Rows from block 5 of the decoder of a small image VAE, named by matrix and row number. Rows with one number belong to one channel. Each number is 200 + 40 x the weight over its row's rms, rounded and kept within 0 to 999. All counts start at 0.
After each channel's rows are labels from the 100 images, of 14976, where the channel reaches its highest value: "strongest on" is what is common among them. Only what is clearly more common there than usual is listed. The data: rendered dice on a table. In brackets: how many of the 100, against the usual share in percent.
# convs0: first 3x3 conv (decoder.decb.1.0.convs.0.weight, 96x96x3x3, each kernel summed), inputs 0-95
# convs1: second 3x3 conv (decoder.decb.1.0.convs.1.weight, 96x96x3x3, transposed, each kernel summed), outputs 0-95

convs0.72,271,200,179,216,183,227,206,255,133,239,252,204,216,198,249,174,217,324,220,173,204,225,151,197,176,201,222,190,83,174,245,217,204,183,224,190,215,196,234,135,258,144,202,212,160,155,166,178,257,238,238,218,199,195,174,226,231,216,219,105,207,177,195,172,221,176,181,230,252,207,140,192,248,214,244,212,169,233,214,72,177,156,216,225,204,197,180,246,127,186,266,178,144,241,175,154
convs1.72,185,264,227,183,119,157,193,189,261,212,154,138,198,156,185,200,164,190,167,161,219,174,142,202,177,216,186,165,38,192,211,146,240,193,183,199,190,197,197,116,170,121,109,226,256,199,209,227,175,203,173,183,186,200,251,170,197,204,170,257,163,200,229,152,184,245,200,204,155,230,196,233,198,231,210,190,143,178,207,157,214,109,216,136,173,190,206,189,268,254,178,184,205,126,198,259
strongest on: black die (45 vs 15.9)

convs0.74,190,181,143,210,223,220,259,218,179,176,145,185,213,196,221,194,148,251,219,245,234,206,230,204,155,146,153,231,206,182,212,150,254,165,219,208,148,209,169,244,194,273,260,259,266,250,260,196,169,231,162,235,145,215,191,174,220,171,201,217,181,220,216,276,218,212,179,223,164,188,265,142,186,197,203,208,84,175,200,248,169,240,131,142,137,172,177,176,173,151,70,147,226,191,241,220
convs1.74,202,268,280,243,203,192,173,141,236,215,212,175,147,207,215,224,215,200,93,199,129,205,145,252,178,280,214,178,127,193,155,241,148,240,168,181,221,170,146,161,212,197,180,119,127,159,158,192,229,147,170,175,279,193,195,224,187,238,209,223,187,213,176,190,124,191,221,256,210,241,181,194,253,161,131,164,169,201,205,253,229,237,223,262,161,182,193,209,170,289,254,229,213,230,217,218
strongest on: teal die (42 vs 16.1); white die (36 vs 15.6)

convs0.37,166,168,133,142,215,276,227,263,117,248,192,216,285,170,213,197,249,239,168,188,222,134,227,186,171,180,221,148,194,170,149,98,183,266,194,270,216,180,203,199,181,303,271,169,154,202,202,235,273,216,220,240,268,176,200,216,215,185,226,210,163,202,268,209,217,245,200,234,144,219,212,220,201,226,184,233,258,132,222,179,177,204,201,192,245,171,225,233,110,238,173,219,195,200,211,222
convs1.37,207,241,283,171,147,205,155,190,256,156,188,180,178,186,171,169,144,196,169,202,179,239,125,241,227,227,208,210,136,284,209,187,256,161,129,158,197,246,242,175,204,101,156,195,225,216,165,169,123,208,205,159,199,166,230,206,216,248,203,151,205,229,171,191,219,223,201,175,218,134,280,191,271,221,161,181,141,174,198,148,291,196,160,221,156,201,159,228,250,149,238,132,236,151,179,183
strongest on: yellow die (56 vs 15.8)

convs0.60,171,142,230,184,184,152,193,230,212,195,223,172,174,140,166,198,226,215,211,148,214,162,170,173,325,217,199,178,130,227,221,141,157,155,199,121,181,183,212,224,202,66,181,179,117,192,229,246,168,152,174,176,181,166,233,251,174,213,179,183,230,200,197,178,239,176,212,215,251,168,210,219,326,209,216,231,198,210,215,88,195,228,245,240,189,169,230,171,211,169,226,197,203,274,184,218
convs1.60,237,214,199,197,289,179,193,199,150,227,156,276,212,248,249,237,266,282,209,236,140,198,283,167,145,143,212,259,234,178,197,217,212,229,179,206,201,162,201,252,216,281,277,261,182,202,153,214,262,132,184,234,210,241,207,225,240,170,258,181,133,208,208,242,162,144,174,199,183,216,224,158,250,176,176,178,169,244,215,226,182,222,228,212,220,221,165,232,92,185,201,227,224,162,207,129
strongest on: black die (55 vs 15.9)

convs0.4,183,261,183,260,156,155,244,215,234,217,241,263,169,184,240,211,268,193,264,191,181,216,171,188,150,157,202,231,135,233,205,318,267,202,127,216,260,157,153,202,183,287,229,207,116,158,270,177,233,209,134,215,208,209,194,184,181,132,204,214,249,195,227,167,210,174,181,223,265,220,144,172,183,129,189,229,196,203,134,201,219,155,160,157,236,173,163,193,176,169,268,175,199,203,193,170
convs1.4,164,223,203,154,168,267,177,197,203,152,186,137,196,173,204,156,163,216,143,224,206,209,201,194,248,248,167,135,90,223,214,135,180,216,151,219,181,222,230,169,160,113,164,186,241,262,306,184,171,181,236,178,109,142,163,160,161,194,195,207,144,149,215,222,206,248,162,192,162,169,187,197,169,218,201,182,193,128,200,126,205,224,218,147,132,181,248,206,257,228,146,135,215,222,172,201
strongest on: dice: one (78 vs 33)

convs0.46,188,176,248,235,166,123,217,209,256,169,241,193,189,216,226,198,189,206,188,205,224,239,191,192,216,210,143,240,156,240,255,88,220,197,244,180,206,205,174,170,200,200,116,152,176,133,216,190,160,176,216,183,101,167,191,271,244,221,216,233,189,202,159,183,241,267,247,156,168,252,188,216,220,254,258,231,300,140,221,165,251,193,199,231,249,210,169,185,100,219,162,268,200,156,197,238
convs1.46,216,171,166,159,240,137,176,228,169,228,155,183,195,220,212,205,161,200,230,112,197,115,222,237,107,179,164,145,264,208,116,248,256,320,217,204,190,208,210,180,217,201,203,232,223,270,241,212,220,234,220,188,222,208,181,176,216,187,218,170,218,184,261,208,192,190,145,256,230,149,235,175,214,188,171,157,178,223,251,242,120,192,177,168,264,184,222,184,203,188,323,173,224,160,255,170
strongest on: dice: one (69 vs 33)

convs0.92,219,145,174,252,253,148,250,246,200,158,159,168,229,189,145,191,202,259,171,206,229,200,157,203,261,255,123,178,138,198,231,174,152,209,149,140,213,232,171,283,207,118,212,180,212,223,177,297,227,223,184,139,234,237,215,218,196,247,216,208,176,184,172,217,167,182,204,238,202,191,209,206,260,258,165,286,131,122,220,146,169,177,238,183,227,168,188,208,215,180,215,238,257,300,196,229
convs1.92,229,225,200,129,227,162,135,135,189,172,196,250,242,229,232,209,195,178,184,188,237,226,246,211,107,133,254,222,212,213,173,202,244,201,221,223,143,211,203,145,177,243,223,257,169,157,184,273,173,206,186,258,164,167,243,211,271,175,220,203,231,217,184,204,168,155,230,177,236,275,170,244,247,105,200,173,221,275,244,193,280,186,221,206,242,229,197,177,104,184,163,177,194,104,179,170
strongest on: black die (81 vs 15.9)

convs0.24,208,221,214,183,153,157,178,165,153,190,203,156,146,232,200,235,152,189,223,194,187,199,252,209,174,201,64,159,226,179,173,113,195,240,222,172,167,222,261,146,110,216,188,226,167,217,180,181,205,199,135,218,248,196,206,164,156,234,208,281,243,153,161,188,148,194,224,150,242,166,229,207,151,147,204,199,198,140,176,264,184,198,222,181,220,194,188,180,148,145,67,212,228,222,268,214
convs1.24,205,150,193,176,247,98,198,183,193,199,199,240,188,169,141,156,219,261,196,224,239,194,174,190,239,159,277,227,270,155,209,243,163,163,196,229,217,185,175,269,238,232,283,202,233,128,250,167,259,214,244,236,271,251,160,152,171,209,162,224,194,138,267,177,219,203,249,260,183,172,227,231,285,165,247,184,263,251,197,168,215,206,164,195,206,173,165,174,260,253,235,178,142,200,223,235
strongest on: dice: one (65 vs 33); brown die (37 vs 15.9)

convs0.27,206,179,247,221,109,152,208,207,184,200,204,165,178,215,174,192,188,241,180,127,245,268,219,207,198,169,186,197,86,175,201,218,243,237,248,174,214,232,234,56,211,230,191,180,233,167,121,99,277,249,246,223,191,213,165,197,173,225,215,109,181,221,180,192,232,186,205,206,205,189,175,228,205,151,253,207,125,138,191,241,196,229,232,211,199,152,151,189,160,180,207,235,182,181,142,222
convs1.27,221,195,196,164,218,222,191,210,246,192,302,232,246,165,246,219,193,161,210,222,185,208,102,211,169,256,223,181,198,246,188,193,192,229,213,236,186,241,180,154,162,182,198,164,213,237,240,243,140,207,195,183,208,180,174,206,163,226,208,247,184,241,174,132,166,226,165,114,220,156,177,245,142,247,90,157,188,175,213,91,176,191,234,152,147,224,192,227,200,278,214,162,146,190,313,227
strongest on: white die (34 vs 15.6)

convs0.87,137,206,196,240,228,89,259,169,225,198,219,208,157,122,203,138,257,137,194,179,208,258,190,189,190,166,276,153,161,190,121,258,160,178,156,196,216,180,177,266,78,192,231,180,215,229,197,201,182,174,212,154,184,169,164,194,226,188,225,168,115,289,136,239,191,223,200,246,156,162,211,198,197,221,248,205,198,203,214,183,186,167,215,154,233,216,221,154,191,268,258,252,211,195,158,197
convs1.87,148,183,212,224,222,225,126,198,215,161,209,205,251,190,194,149,224,274,270,145,183,207,164,232,192,238,211,248,194,230,242,178,208,211,199,105,255,216,219,248,251,171,170,258,195,232,197,174,95,164,204,163,184,157,248,246,249,224,204,187,178,203,199,229,185,170,198,161,219,178,133,162,211,185,141,264,179,194,239,193,295,128,169,200,215,227,252,192,189,87,161,224,158,275,162,173
strongest on: yellow die (48 vs 15.8); green die (39 vs 15.7)

convs0.45,217,194,263,187,170,174,247,236,158,218,180,191,172,250,152,227,208,275,184,154,186,172,242,204,233,172,199,179,214,180,134,175,201,242,266,174,201,228,202,113,150,129,207,223,170,240,183,157,198,163,103,166,234,213,207,202,173,220,197,244,242,210,153,211,184,183,171,230,235,111,202,227,296,242,226,286,137,189,220,106,187,199,226,155,185,219,206,158,136,154,125,211,175,271,180,227
convs1.45,189,231,139,197,232,184,208,159,190,141,88,125,189,138,249,221,178,198,208,190,173,210,303,147,187,177,198,219,327,170,182,205,169,90,171,224,220,215,211,200,222,217,187,194,210,148,153,189,247,225,183,227,152,196,218,200,220,173,231,169,209,203,288,239,224,161,220,203,192,254,177,140,210,188,218,212,168,224,255,227,217,277,163,261,221,262,199,205,198,161,257,163,186,126,224,191
strongest on: black die (36 vs 15.9)

convs0.32,215,176,221,214,180,86,136,250,188,146,190,201,209,120,175,170,254,210,139,186,195,222,192,195,205,188,252,217,203,220,103,236,205,164,229,185,173,173,176,300,209,163,126,195,156,218,61,169,133,218,205,217,169,244,167,221,168,278,163,183,223,204,256,210,276,207,201,208,229,241,257,234,201,219,170,197,214,204,152,234,231,156,267,207,214,252,213,227,208,182,236,180,230,205,221,177
convs1.32,177,227,258,209,250,284,245,188,230,196,185,168,198,229,152,129,180,218,230,203,259,258,194,178,230,241,173,223,36,192,195,136,198,270,254,204,206,238,133,184,113,133,209,180,248,232,279,232,244,203,196,146,189,194,205,197,211,233,197,180,179,183,148,167,169,218,154,216,199,198,188,235,177,250,213,195,163,176,189,166,146,182,178,157,157,120,253,182,233,189,216,169,199,242,183,159
strongest on: yellow die (68 vs 15.8); dice: one (62 vs 33)

convs0.28,238,210,236,218,160,251,234,239,201,233,187,194,110,186,185,270,216,247,181,160,229,77,223,249,198,222,188,197,159,193,222,217,164,123,189,207,162,222,231,181,181,205,234,242,212,197,193,212,184,241,202,222,192,262,198,283,126,222,199,212,183,183,220,204,160,166,234,184,240,165,187,169,221,209,174,150,206,217,190,229,177,201,158,189,173,156,159,215,166,0,208,200,183,182,179,204
convs1.28,206,199,178,167,182,182,186,170,163,183,183,223,323,152,209,180,151,174,226,238,192,283,98,226,200,208,221,247,240,204,201,130,254,263,176,195,248,191,226,246,148,258,146,140,238,217,197,166,186,197,164,164,202,184,235,211,157,215,103,220,229,265,194,126,234,228,186,285,226,205,198,206,163,197,190,237,158,158,229,151,243,115,266,183,165,222,174,161,202,221,185,233,163,213,237,218
strongest on: grey die (49 vs 15.8)

convs0.25,219,205,159,189,225,180,206,182,221,196,217,157,226,183,260,200,219,217,216,288,176,246,234,197,110,183,204,168,56,190,303,171,238,219,185,179,177,195,237,116,195,235,192,95,148,177,113,158,195,202,237,235,199,129,189,217,214,202,183,191,204,178,176,230,118,186,253,183,191,215,257,184,185,151,189,211,153,148,253,263,223,207,200,171,183,138,172,204,187,180,143,198,239,211,232,203
convs1.25,212,166,210,139,217,157,189,251,156,209,137,244,128,221,260,221,170,227,210,143,205,196,192,234,237,142,166,225,238,160,141,198,186,232,154,262,165,202,188,256,196,187,127,294,146,206,280,169,254,191,190,200,199,186,185,232,243,209,253,169,191,189,227,155,143,180,172,145,205,245,239,192,301,168,238,266,182,175,169,209,188,247,277,197,184,237,173,209,107,186,196,260,146,187,211,174
strongest on: black die (40 vs 15.9)

convs0.0,188,184,220,242,217,199,174,234,184,213,204,180,231,250,182,193,221,217,229,133,204,231,182,209,184,174,220,184,128,220,120,211,140,137,146,219,172,174,249,202,177,230,182,193,169,216,144,167,162,204,7,192,284,246,232,253,216,221,163,210,214,198,177,184,217,222,232,209,244,160,204,253,184,145,138,262,180,264,210,200,160,228,210,158,203,175,224,139,124,181,219,170,193,271,171,203
convs1.0,214,160,142,180,187,170,128,228,224,234,200,100,214,289,233,160,124,155,180,222,203,170,195,188,232,194,156,152,285,187,253,188,218,197,164,196,164,218,229,171,249,135,208,215,225,237,215,183,218,281,159,183,146,210,162,177,218,199,232,204,194,212,255,180,174,272,158,152,131,173,201,208,232,169,238,167,257,137,215,158,236,108,170,96,155,206,172,230,180,169,191,163,182,155,182,201
strongest on: dice: one (79 vs 33)

convs0.3,205,231,198,240,171,164,198,218,239,225,127,162,218,224,232,228,221,189,214,240,209,196,146,232,14,172,152,170,184,223,282,216,244,277,194,281,191,208,197,194,186,239,152,169,228,217,164,158,219,228,243,222,227,258,174,175,113,205,187,185,174,187,198,164,146,240,225,201,192,227,233,184,89,168,203,211,214,168,211,234,228,267,203,149,259,190,180,223,175,175,163,186,198,156,210,166
convs1.3,214,185,230,186,231,206,201,215,129,227,278,256,179,212,168,176,203,242,222,241,205,232,258,197,283,215,173,243,286,224,180,205,201,193,239,166,173,143,194,257,245,325,310,181,161,152,231,171,213,216,199,239,203,215,177,243,233,185,234,203,255,212,189,231,217,146,197,252,206,169,209,152,167,222,161,137,229,202,212,230,136,273,225,249,239,163,201,225,133,175,196,233,242,268,220,144
strongest on: dice: one (70 vs 33); black die (50 vs 15.9)

convs0.93,185,138,279,167,236,163,215,205,250,154,165,201,155,150,209,188,187,200,224,258,188,141,229,201,229,150,238,174,235,218,82,213,255,240,181,157,216,209,150,283,233,100,175,163,211,235,200,209,116,259,157,264,148,246,192,236,154,229,245,211,210,201,183,210,222,113,179,192,275,145,200,169,222,174,248,225,200,199,125,217,195,171,221,196,155,207,184,231,162,188,251,221,203,233,200,165
convs1.93,187,202,188,162,156,223,167,169,226,212,191,207,205,165,176,165,214,190,134,123,209,210,173,203,125,232,221,180,36,169,239,177,161,191,179,163,197,152,220,139,107,111,163,218,212,210,166,219,259,199,203,154,190,182,260,221,200,193,216,171,194,170,196,175,199,284,227,214,128,199,216,225,247,236,150,142,153,249,268,146,230,208,170,225,194,217,233,160,210,175,157,163,250,166,147,180
strongest on: green die (55 vs 15.7); yellow die (44 vs 15.8)

convs0.68,149,251,226,263,154,218,188,168,200,175,245,225,262,180,199,210,221,251,178,147,231,218,157,191,212,166,141,197,213,160,155,274,206,145,232,240,155,151,140,188,247,266,218,252,303,120,235,127,182,186,192,190,182,222,242,206,175,174,144,224,199,200,218,187,220,193,207,214,225,111,124,226,183,201,176,257,199,233,218,186,198,284,177,163,258,207,208,158,258,215,225,219,210,115,141,249
convs1.68,166,177,234,189,190,221,148,234,240,205,222,225,215,173,153,180,184,144,211,196,227,171,175,221,241,181,204,168,126,252,220,181,194,239,173,198,218,272,181,134,113,127,90,169,230,242,159,197,211,163,212,176,140,175,178,160,133,228,157,204,167,174,276,148,184,262,277,197,196,155,183,212,158,256,192,252,221,197,174,192,237,149,192,185,115,209,236,187,228,237,169,179,244,303,245,179
strongest on: dice: one (77 vs 33)